config = dict(
    dataset='seven-segment displays showing three digits',
    horizontal_flip=False,
    stem='deep',
    beta2=0.99,
    merge_dims=True,
    final_lr_fraction=0,
    weight_decay=0.04,
)
Rows from block 7 of a small image classifier, named by matrix and row number. Each number is 200 + 30 x the weight over its row's rms, rounded and kept within 0 to 999. All counts start at 0.
After each channel's rows are labels from the 100 images, of 14848, where the channel reaches its highest value: "lies over" is the class under the peak. Only what is clearly more common there than usual is listed. The data: seven-segment displays showing three digits.
# conv: 3x3 conv (model.blocks.7.conv.weight, 192x192x3x3, each kernel summed), inputs 96-191

conv.105,261,187,209,184,170,238,227,205,220,203,207,220,261,189,213,221,207,275,180,249,278,196,229,199,221,180,180,266,190,201,160,183,230,204,220,198,203,192,171,248,185,207,184,174,194,209,188,208,211,196,203,177,168,166,228,187,190,177,200,163,227,171,196,198,140,170,209,230,184,209,194,201,177,199,267,179,242,278,155,218,186,198,192,192,197,184,185,172,247,197,203,170,192,219,172,201
lies over: lit segment

conv.54,217,271,176,183,208,185,216,242,155,216,183,183,194,145,201,214,215,208,125,206,226,218,173,144,196,278,184,224,258,253,206,141,201,189,186,205,167,214,195,199,237,197,198,221,186,195,185,201,200,235,194,212,259,198,195,184,202,187,204,227,205,205,179,191,209,213,230,249,187,247,165,190,210,279,222,233,230,216,198,170,192,195,214,238,173,190,183,178,209,186,213,212,205,237,152,260
lies over: screen

conv.156,174,188,204,308,205,187,182,226,201,206,181,244,241,217,216,192,233,195,211,168,173,237,197,250,195,218,222,224,248,197,262,170,191,158,139,206,196,153,222,225,197,212,192,214,164,184,147,206,214,141,172,220,212,273,201,200,193,192,194,214,186,216,210,194,195,204,262,249,225,275,223,164,161,192,235,230,273,274,202,185,271,192,199,219,184,192,217,220,164,180,199,176,226,177,229,190
lies over: screen

conv.96,193,186,212,243,272,191,217,247,199,267,257,224,169,240,205,196,288,208,190,191,188,191,169,157,197,201,198,198,208,211,218,205,192,232,191,200,181,207,191,233,207,204,203,179,166,190,159,147,192,177,184,244,175,196,192,195,187,214,200,176,193,182,203,180,201,173,215,250,205,213,194,120,205,233,198,185,197,291,184,203,207,197,207,179,154,185,197,189,203,143,235,185,194,194,235,245
lies over: screen

conv.88,197,203,226,159,191,169,211,196,191,191,168,180,204,178,202,186,203,210,182,156,192,166,151,172,178,212,194,184,241,230,199,147,193,192,169,171,125,184,176,169,181,175,186,193,114,194,106,215,181,139,199,210,188,201,187,150,183,158,220,176,191,164,182,184,168,211,211,183,183,216,184,185,229,162,187,159,155,209,183,210,154,193,163,194,203,152,180,188,184,133,184,191,184,186,148,259
lies over: screen

conv.92,198,191,201,243,242,193,188,189,185,287,198,239,127,176,179,174,208,155,203,164,197,204,203,191,182,233,189,186,223,199,267,216,187,179,138,203,172,182,195,175,222,187,175,208,182,188,160,250,167,206,191,222,191,187,189,198,245,223,184,260,145,264,191,177,195,179,205,196,215,157,177,229,231,196,196,193,190,241,166,200,190,217,211,212,218,210,177,234,204,160,195,168,209,198,175,216
lies over: screen

conv.27,217,191,220,189,302,202,187,183,191,203,200,204,246,182,169,198,169,180,173,183,245,232,101,195,182,213,200,235,221,204,199,187,194,220,255,183,155,234,205,211,200,171,189,225,174,172,300,190,277,224,161,190,201,210,215,198,178,187,200,207,231,208,190,204,190,205,229,203,197,289,198,214,206,222,190,194,203,217,206,283,217,177,173,178,230,212,208,190,169,214,201,202,221,239,197,219
lies over: screen; lit segment

conv.21,244,208,185,208,190,236,294,202,210,214,131,213,250,200,218,218,198,264,173,243,272,195,140,167,187,202,185,206,190,194,186,177,203,193,196,199,189,198,165,228,238,203,162,199,167,223,197,199,197,195,181,184,151,189,219,161,167,178,251,190,237,190,159,204,190,216,186,196,215,229,171,197,189,213,251,192,186,194,194,207,200,171,198,187,178,202,194,182,283,169,194,193,209,172,180,204
lies over: screen

conv.124,187,255,202,211,201,195,180,236,158,197,212,175,197,171,196,153,179,185,188,177,198,212,197,234,173,244,234,185,233,295,198,205,205,181,190,196,173,187,214,185,165,229,132,268,220,173,191,168,156,223,163,216,244,234,180,198,148,166,201,203,174,183,170,170,186,236,221,206,220,210,186,184,182,191,197,283,201,218,203,195,195,171,193,263,208,219,120,218,195,186,177,205,225,193,172,326
lies over: screen

conv.85,207,225,251,178,207,201,174,187,193,186,173,195,228,240,200,198,180,194,190,197,227,213,159,175,210,201,203,185,189,210,127,170,187,175,313,187,181,202,188,194,199,190,190,212,210,198,318,191,190,235,170,177,206,186,193,216,195,190,212,198,173,199,178,200,194,186,204,160,173,177,204,199,171,186,212,189,186,192,186,247,193,211,196,258,320,203,190,171,198,303,197,225,197,195,181,244
lies over: surround

conv.60,193,170,215,193,227,186,209,203,200,223,195,194,211,204,199,201,252,226,269,209,209,228,195,188,199,274,198,233,211,215,207,220,198,196,223,269,199,224,200,205,246,198,200,194,174,195,278,227,195,265,210,217,196,195,199,189,200,215,209,179,202,328,201,257,170,202,216,237,196,214,182,227,195,208,192,182,225,193,273,205,228,200,241,179,182,287,211,199,211,216,193,230,189,187,201,193
lies over: screen

conv.69,214,209,184,171,203,188,214,223,190,179,180,251,248,180,181,199,181,266,186,248,245,232,171,160,175,250,219,165,214,255,160,209,216,199,202,190,156,199,151,188,186,180,183,265,144,199,172,177,204,227,186,181,166,196,191,180,191,193,197,218,195,189,189,166,193,222,220,203,171,256,215,174,127,171,222,226,237,233,219,233,222,224,179,233,203,236,180,155,242,178,160,265,169,210,193,214
lies over: lit segment

conv.7,201,188,181,204,185,191,198,198,198,203,196,239,190,194,151,206,182,210,189,184,197,258,189,185,198,211,198,201,217,141,197,195,194,216,203,254,190,196,191,212,205,218,177,193,162,216,198,212,215,189,170,202,190,176,200,146,186,204,193,186,190,230,193,189,189,200,222,230,195,182,188,195,256,190,204,191,203,210,204,197,222,198,243,190,213,184,242,177,192,195,219,198,247,204,306,188
lies over: screen

conv.164,210,225,178,197,205,204,224,205,204,204,219,220,267,188,199,256,199,300,165,191,301,205,171,197,192,221,189,192,205,194,185,170,189,206,172,196,159,217,180,287,196,210,185,197,153,210,191,181,215,195,180,166,186,177,189,151,171,171,209,185,230,214,167,187,183,242,224,191,212,241,189,183,195,187,292,152,199,206,198,187,202,181,190,159,184,192,205,197,299,198,191,206,226,208,186,202
lies over: screen

conv.58,211,182,193,233,150,198,182,258,214,196,208,240,206,195,228,202,249,186,216,205,188,191,192,200,241,180,221,190,216,203,220,243,219,225,187,222,244,229,204,135,250,201,228,198,171,220,182,238,221,266,246,198,183,195,201,174,213,222,179,195,200,195,210,173,238,205,196,232,200,176,175,189,192,263,194,204,199,262,242,193,185,235,258,189,197,191,219,144,185,180,228,202,264,290,283,207
lies over: lit segment

conv.144,198,173,178,217,254,181,191,199,194,253,208,214,216,173,193,201,210,203,238,190,199,238,188,188,188,187,197,198,202,203,209,215,199,195,191,261,191,204,163,183,202,202,200,193,201,182,195,296,188,256,185,194,200,203,197,174,198,242,216,191,182,379,194,196,205,177,265,270,185,221,191,305,233,248,188,193,221,188,235,191,235,199,260,200,230,226,211,195,197,188,198,265,229,203,186,196
lies over: screen

conv.131,171,177,176,200,175,201,187,237,201,172,147,228,240,182,157,191,136,189,151,197,286,261,183,196,200,204,184,176,217,197,183,184,172,199,204,224,160,189,191,234,175,192,177,227,166,191,187,183,207,195,228,174,206,208,181,171,170,189,197,204,176,193,186,172,182,212,239,246,238,195,198,181,291,157,192,208,222,186,188,188,253,158,184,231,160,181,189,227,218,180,208,176,277,221,221,259
lies over: screen

conv.181,193,207,163,204,209,173,204,184,274,181,193,201,220,197,227,230,214,244,201,148,226,203,180,187,218,183,260,173,174,196,238,214,286,210,201,219,201,189,191,217,151,201,268,201,194,269,208,223,217,196,297,218,174,217,237,186,248,198,213,169,220,206,349,138,210,211,207,235,219,212,193,211,217,206,184,189,229,265,197,199,167,257,219,213,191,188,195,198,213,185,208,186,200,222,181,203
lies over: screen; lit segment

conv.53,194,224,217,159,198,203,217,176,187,195,224,206,248,154,208,197,207,229,188,196,233,178,201,242,191,259,178,164,160,181,203,201,210,222,225,163,257,209,202,222,170,183,222,273,232,181,234,118,255,161,180,191,201,175,198,222,194,140,190,181,194,124,192,213,207,232,193,190,177,199,197,177,226,177,207,237,196,212,202,223,160,192,170,197,202,193,262,195,245,230,189,138,223,193,189,192
lies over: lit segment

conv.190,171,258,216,171,189,196,190,299,164,187,192,184,210,184,166,128,201,210,115,180,195,201,195,174,172,218,263,210,200,260,97,244,178,200,198,184,240,247,153,175,174,183,184,217,214,168,192,218,214,175,194,164,204,211,155,249,225,197,196,221,161,208,157,164,198,181,206,147,176,253,174,214,200,170,210,227,165,184,184,283,162,191,187,238,197,166,206,210,219,202,171,149,209,251,236,216
lies over: screen

conv.165,192,188,172,243,212,200,193,206,187,172,191,167,206,181,199,179,176,202,175,197,175,158,162,193,188,179,208,207,222,249,195,199,199,211,178,197,202,225,245,201,154,197,189,204,202,203,176,184,180,174,202,230,206,200,191,189,205,191,218,251,192,182,192,192,199,205,246,184,190,184,196,195,167,202,201,219,238,198,234,223,195,194,230,252,93,161,182,215,180,123,150,289,164,219,200,199
lies over: surround

conv.112,212,210,258,164,207,190,226,211,161,202,191,191,178,244,204,201,213,230,210,186,179,186,189,187,167,202,199,181,186,276,241,171,209,311,202,182,193,238,216,220,215,196,191,233,158,242,188,197,234,204,170,282,193,197,203,187,198,140,295,145,211,196,196,201,174,210,174,223,163,233,222,190,198,226,227,217,86,280,134,186,172,205,270,202,217,228,187,210,172,175,165,173,175,220,211,239
lies over: lit segment